From a checkpoint of a small image classifier: 3.56M parameters.
Rows from block 2 of a small image classifier, named by matrix and row number. Rows with one number belong to one neuron. Each number is 500 + 50 x the weight over its row's rms, rounded and kept within 0 to 999. All counts start at 0. Numbers have three digits each.
After each neuron's rows are labels from the 100 images, of 14976, where the neuron reaches its highest value: "colour at peak" is the nearest of a few named colours to the mean colour under the peak. Only what is clearly more common there than usual is listed. The data: simulated fluorescence microscopy of cells. In brackets: how many of the 100, against the usual share in percent.
# fc1: MLP up (model.blocks.2.mlp.fc1.weight, 960x160), inputs 0-159
# fc2: MLP down (model.blocks.2.mlp.fc2.weight, 160x960, transposed), outputs 0-159

fc1.470:493453526519520593539448502521431472521453437468442478523456609468421479410415568468486602582483486472492443491536528526518514516503498464435538403519513526555510556478504559444583568474543458625600520494495460476513456501517567474555474532512499619575506464508509457477513475418480467528535516505412482392438473513533508495429509507502504521491399488510559474412524494507550475537570555453553527440487513510558465513384458554474543617565594489463502442574520649580489546440537510
fc2.470:467532501450513515585502539549464592389474466525523450556490481425488531533430494517467448568422536480464528562520549518476541515574529544503556580525482433565542543523538463440495446505439565436466578533534511525467500565467596576507501589492546559444481508563472431558456450487516466419488506523347561454521564571562467575503499508483578438474375507498536520460491537420506581533513420460435519478402440525445464568496560472429465460484553602522543424492547453572468493528485586
colour at peak: cyan (45 vs 0.4); green (32 vs 6)

fc1.527:491509455510415574528582553463529525512493461582518470474608554451404539484565585453474429591493526516599441486498515432516581473519533406508415462564538536577527386363540514476489467554512516428457506465480437583430504470560542588471547447451493438498462462475474542487613534517479552516455509514478506510484539550409409527491549563553502424480504494507452455597407568481454564461444433461516524513422482468565519521574550451484517461470523495469514551482502522450572459573547520
fc2.527:546462557474564608576507524580529408443500463433460542597466516459576533537527447438480618419538511575469526539439529472511497530540496536458503454464452527473630533550603503437378412551529531502496559453540561495497530552605456523401479470553494452442494480439553439513464449590465534514476534537525530463467473450546531499499511522541446468471639480516509591428510534362508527468549488497489503434461502547490455599544424482508582564489471541478493487491496505475480449433509510
colour at peak: grey (59 vs 1.1); brown (29 vs 11.1)

fc1.294:459492492547448512514560521443516481497511512451510433561517465510493403451551585454558455461523525474457513549439432448488511490549531490405464559482520435433434542504519522448588487529468432529530446513491617579541572524515461474525367537371499528454506426481494518475553456560578622533455488469475465470505433416494524451510570643489441501571594536511508658489509489448515520523492443506530449553547463465521515580541440443469543487484480544415521400466503468485492579464467563
fc2.294:556481563492453549562469523507490455486476451529438524598478506487514535488631475433515555486498499492539535387520531569480539509458436429544509542519433423461391528500558492535531489466475382594560500509556486508502475466490449501506474450547479474488522450513485501509495500680425440478556533512498502467498346455536483582470506448522486616421622544500525508464500460502489559479466634501413533642477498539494490500430501558512479522552461510476481457508504434515506376497479540
colour at peak: brown (44 vs 11.1); purple (36 vs 2.9)

fc1.65:540566485420515523515490505460530487615453468550512523438485546551447524430463567464428448475459446472519518567432546462577509560529439497556518527575614487519527497456602502553439480552564549489460519441420499506365637554634543464477508458569497531481554512479466470435508530519503498467512506505501558448437578398466520392449513532451549518517572496472537513516591548538516544491443472526549497431421554462511526457563567448488460464380499492412543487571514424461460481525456500
fc2.65:457431565463498550414428501577440492392439608493509609486446454506489557464471511567452597442467492502551600560450526474463517459512473518514490455443482457452609462514584507465396419501516551534561589540497404509514503601504467540445464482525469509470517496480499486546505462536481505501461542463493585418489543505491533448490479446474519402472618488403503562442485472499517466436528441531489534378556530525437431489492562519501599551549489602476474531562550542519518395515548489
colour at peak: grey (62 vs 1.1); brown (34 vs 11.1)

fc1.456:516502510605410481579511539424570444548647474525517534507504431571464377447541581462500500514499550458465428475422442479483477458494505516467371526376459462463398534509535512551600518547488479512506477419466511517594494513458478461539502552442481516497497516442493500539506431512555501420557519507501495417497449448455556544480583519465472465479618503602496401482533517465519546422468458526419508572509466475538474548501449466480621410552472478515462462477434524443517458437494544
fc2.456:542533472546458434513505507538525449490493492466463451551481519509469426489600477490554507448539506550453472378453522558494469481526516494507512468474546546462380574524512467522573488425435432542507483484391496514537494460484473470458512520466509532477475473492448494503486496646544478474497520512440501402454415530576475671520435531502462621450634448503416503462488470506475537489514574440364476637495512510520544517487506501496500483553469553550572500565500559486609371528516490
colour at peak: purple (69 vs 2.9); brown (29 vs 11.1)

fc1.231:546376515450466507472577487472399511455415579475499490427445594522529502441511480536447472512475508522540549506545563425547491501446485381560496520485494457490508594618500515545478514423644511487506518469500551561427551515503536441437532522481408410484508532458553561590466557498473513557455496502589476455408491513474446495331455451526418592542515464471557550482623545471498449537519521493561525498473503511499529580487531449487446464450422525551424497460434490510489487525477499
fc2.231:485511540471596451443518481545545569589503488544647484515450441462508562503501484548549477535506558612508456529503456497450441490442565507461495513515393440569542442478488476468523456524469429413600554465543493445524487493503451444459472491495487498570495514509464453446552429439436544436583504469441593520503511440426550588399552556479607472540491485539473418510608432447476536440492442484404457484453476543503516507448427468501501543414528434421508514494455590516491546507494620
colour at peak: brown (61 vs 11.1)

fc1.639:449468532472526415519536500549549467596564415549496501549510606556516492492475537504523633447489505473464541500475501435506472544548600487527463594421407544466597477554430553524624506477522432474502545525559439494481482457505548418520496500495481480505496444518497473454529486461432460365553535529428460532478542542479442512473415470500487490437433434521545557593551561412509503466511554441479557518528504551422433539526446561594556493487522465507535495431495528451597393482383475
fc2.639:429479566508556448551498494422474478465433510459497537489513483490514511437480494396448494548512606568476459546494500504550582474593502540518537599566557438481575497448453513533543503559420544481429466429554589536513378467531562482435460575480606485461617460446447453559521483422558535528488581551452526516470483490543457526417544523537497550565433526473535484498461553575552523573391530431406482553520537549514498492420502542511493508506485585551464574501446430501500565534555406
colour at peak: red (61 vs 0.1); brown (39 vs 11.1)

fc1.576:501506496478565499509510495466564479554561405489485524545469502469609443534463610437471494580499485550494545526537624466561486475524535526483563504442387577498568542556470553525620475485449440508534462529503502538481448494553554497446486447546463485581502535387428496513528557381435444481539513469377459608508526518456532440553473519489516449450423405484567503517477516513601462425557521488476551601571471544464497537487554617525497485513481524537483532431453570527511449432507429
fc2.576:515449556509484488531428514490501456526507563532453539535552558541518379446460464513453547486442463528521523438548508454500510443489527586488513469512475460433599452528479455480567487465358510521376490510562510502449474518474543558433488455488523553489458482506452487470513471449530408563533543611435461535560443457655476476410465567492516608505370493507491495475537462507575482529499583464447530580476537529507464472395488532467455508368547528518439481498513474500398617461542542
colour at peak: red (45 vs 0.1); brown (42 vs 11.1)

fc1.32:528524426492460456428494433472524504540527476427500459438493483424560461548492441408526388451485548460468534502483485533423475540586509551483529490563544543511489500551523424501347459497503541462526583535465550463575525536494470587489522462567598465490534472485554421455470433500434459443466536410478451611496513429557463468487468405485435457453483457549421463461469463493498479601479548407420403513556477553556476497518599418546615522544450477509558493451496572482449489534532463
fc2.32:478441539465544550508436522502451466432520584479509517495486461469526524465450602516529476531462505474414547463568567539453529493587475603593476479443454555424506512509489564552547504453613478502464516467473443408443551619544403446504529451481486511520527461526442496497556566568497438542405558560446610563542527500475523408442388471552566502511494489422488519473438474485450400517423491454537477478446433449473444476405484471463485488591518568543499432519535557430574509513581474
colour at peak: purple (29 vs 2.9); brown (27 vs 11.1)

fc1.706:471526536491529492565513517446505482495430493491483504582508446620460501412607549472479531445520461408424492480411488503507374569465546469451456614482537523549552517578552545592541524470511488436409487512556464471465568491530488425446475502423485475516554458479571527484426548429521585472539443473471443541351485471417527494551465510405393500487434496490482490481521490368527495493529509497558588528507485444536478420511462430488429407503458458561479471492527539483555457544425519
fc2.706:424509481470486415472540533554418478586475465590498495441481531518479489402451522475508473514494507449574622552474490431555597460533577507600470496524454431558528556541450506360450469492520490471443456497610504482473557461454498501452465499488489434478426478490473558585542514367526489525446444530516476594537607475457435385493535436508498536417522539534548435535410436516489545523497608483521513477502482531499519590463531580472496440445515484596484552504486510564494555541561544
colour at peak: red (50 vs 0.1); brown (47 vs 11.1)

fc1.710:484492498485514470535588481427479445555489519507514455551443477586536621512523461409511484520493535446497534531533489448571432449472505504466524558529445510519462477473514497572506517515547567409420562454570459433421519519532448476443573514567430428448567559500541531512455605405469456536485462532472493543470553466441528497498383469479393595362504546543533487516535488445559476554543593467555564541452519469418442535489520416470457458484496378526497469413480427489584449533552453
fc2.710:477491514379550368501584432524434553523468541505575497439528501533452501471454485491550545524492499535492531507487508480528478456430501528548625438508496460497522448570575518478457463453571529455431476457595540495437498474563528501450531464536501428455528406475569475460488442371526468550492446561475428642517483497446489348508513514493468509396457595526547518467457465567468507492545549443538443440445461477460506483503528528432583507496459451535586487458557448492437603561503564
colour at peak: red (53 vs 0.1); brown (46 vs 11.1)

fc1.56:561542483535448591467509549471413500507554555524400406523546549451537455551462486476438539504484502555513355479509518585617544501515490523564496475483541554544526433524552483464448476453381466540508474447481476519440448456417571501418514466479578561485449474571523448501487498520490463637504490462521563391546465519480522476510562576504535532627462409508435447443534495553431479512371488525473487457442511419442541469456521545432486537520576530512459467504503477504482390561515469
fc2.56:479510578522527463485553504528470481437516492460480461589522519458541515495571535511464526482539416474439449570476450457497493485538454546506480504487457463560478512573530531490478476495481566549474517517560587424429455547496515487474521499402407537398507445553438576442542405455571539449571404580490441506458547548605474505482551402497472492440553551554540577463491572463576427472503462469561462459463368435507368473523455511517437473454523559565475633555504401512537569509514525
colour at peak: green (59 vs 6); cyan (35 vs 0.4)

fc1.3:453445433517504472588443520448499507560446494441569482539483460484549522524464556507521543458655480494517544468548565549478470635491497573564445595531499454466502508602507532620465431398551585537447528529522421515525514506535535412541540507523445464420557474466581603506518421485475527535534500493435474556508505449492428571466504465489528547476483510487458531585484575537506496492513552470522507460560519540394487526559593497480498545481492474419513480506442576483528512494622648
fc2.3:544513542504506653516561468522475483474469566516459510370463480504532530440443494414452502530411471397437542487521520515451492432620549512539546421423479469493476452465515493539533550450553498472468523554526493519420617557430473548495466474496575385478468546532436471505507548561513490482507515538442548578531480381555502497540456481528525512441480602538521538438560528483565473581395526542470580480471492554455506473447397518518511436528496556428446493489579524512630460552520479
colour at peak: purple (52 vs 2.9); brown (29 vs 11.1)

fc1.747:543552518473470520441499470455468545564473480441579463507606471450450526559481495493479512524517498508534445618468403508463558517510558489450539463580481471541543397437524549455502433532543559513471481517411488429515511511580584412443500521427541550494442508542467417419558512499468514529456477484494539467496495512444588498424622414421503558521515469433496400592479515510490549563402443482447438416456449532449447453584498504464492408534545514370526576412458482501444465504526518
fc2.747:540503509450460433545605523496515493458456474488437509533445467491500578394427519467364547501579556435505552463491478483443527528523487552515529469525504509438572501477519508449359466523525440541514559475590557395528528530493487540488518506543543500507476536500552505461459483578520486435471522524570483360506571418537537403620564523540571433451546480443463480486504509479407568512503377500562549355481538485456497551499476572608512484516548472510453447467536563458533459463539493
colour at peak: grey (57 vs 1.1); brown (35 vs 11.1)

fc1.10:488541454483497482589498466426514520529498465511552609524542432594450452510458516485444572366512519512496429537478568518395505477543452572433437530470441584503492503450495553554543444495459369561553499524471460440544541496529498513611457643517430483509532467551540559431477508454461529449560537575423521551544483429533500493497456436488486428577475583620426492521565521505516518502526589535431491497539485409423552506476462477528528634566467508436457496501512471503490492513510516
fc2.10:505474537520453623412607557461504495465489559458398422511467586492521460444454482472395497588553517457527489538519486516561476364408525477526480424585539458400498518478432502413455517438692556490450457502485565496493467495540561489494461494498594478476455479463532474512504522568568473505502480444499577508549514537497525476572553545462519485400519516466502522484500489526499540500470416494534546428504540535547522522580341579463542511514539453486581541525502524569462488497542515
colour at peak: purple (48 vs 2.9); brown (47 vs 11.1)

fc1.196:523366555467577587502529538506542461456489472500472499541435473527544495412455471470521418585484440546531562520597522501525391495493477562548508481446488586464545542470460523486540520443522388582483499575537501516504430432498521570487493450585458515543457491473549428435469488513566491503516516532448482503508415422542465451401420455559592570526459462491521522526591531557546512609537595452465515529449554554529525432464492634555565484533504445566585507582467444540482499451485524
fc2.196:475540466539536470539539556499509474541547430509542468494558402462533429464433534443483500377425522492461548440514519511521488471554493565462520479516543514477604497558535541533603580439403504452437500495556514479454535560470528590515503403577480571520534451518465550438484542493473499515467462593428494561485377469557471518485478456464518470495331543497496471486492471474470498583388452468410552670488516543518520507483487503471441498510484571449473579535586470574496575467513550
colour at peak: cyan (37 vs 0.4); green (36 vs 6)

fc1.290:568568518545568501453494479507531539416573524611492548517534476562506528553406470513467593542522552556568505523533425507543570488507613543603535426542441465470456413411445480425482403507443460587464455413439386457588463458536527460457524475456542483520482459489454468439471496524513509574506476530513504498548566545523518553468609600565553565505470444525475566551542555562549534549463515462463431416457496492442489473403469511405416505519509475496497521515464455441472438472528510
fc2.290:475534477526526488533467494547488507528460533394499484472497587478441550464412482476392556558572488461465570487575541517521553549553507480469511581528559478511475415506541507539427501490464477462524480426514581468538571595528527529562470569586523527535553507494450500511459492579545480428474442457540476361589513514509421497553559485482571360451525464495553496587526546482436443593406426451583496375435443560444513515553516568550450452551457437460472459525524536469434518529531527
colour at peak: green (50 vs 6); cyan (42 vs 0.4)

fc1.268:526584480468530558500500502458553539547419439472488486408579503470473600468347516470418478535467486554451559571493438437475562438514508480552392505595490454561515403471476478412426440457514571425530507530486535458472565530564493494444568460525503423516515534454473492508587583572497476484498544503548466421577499552527527529562588530490477516570520489526440462592470448441469514459406407539514526377413529562453475504510523496435472454550487434455530536491539487434474481564529468
fc2.268:556448535482422484476495479488554438497484484478431534462466472506447497565523480442418550480527465468539487506543440526393521545509539415430451472541481565570589389505482474547414451521580490521531473490470533445476521547480568552496416443519554501548482550514543494525543534547512431418488499469593466379479538525473512488476536472486563404477577447514419468479567461540392496539467398480499488353571568568487488511530380452515554454586471452489455485490483511421561409443570448
colour at peak: grey (52 vs 1.1); brown (31 vs 11.1)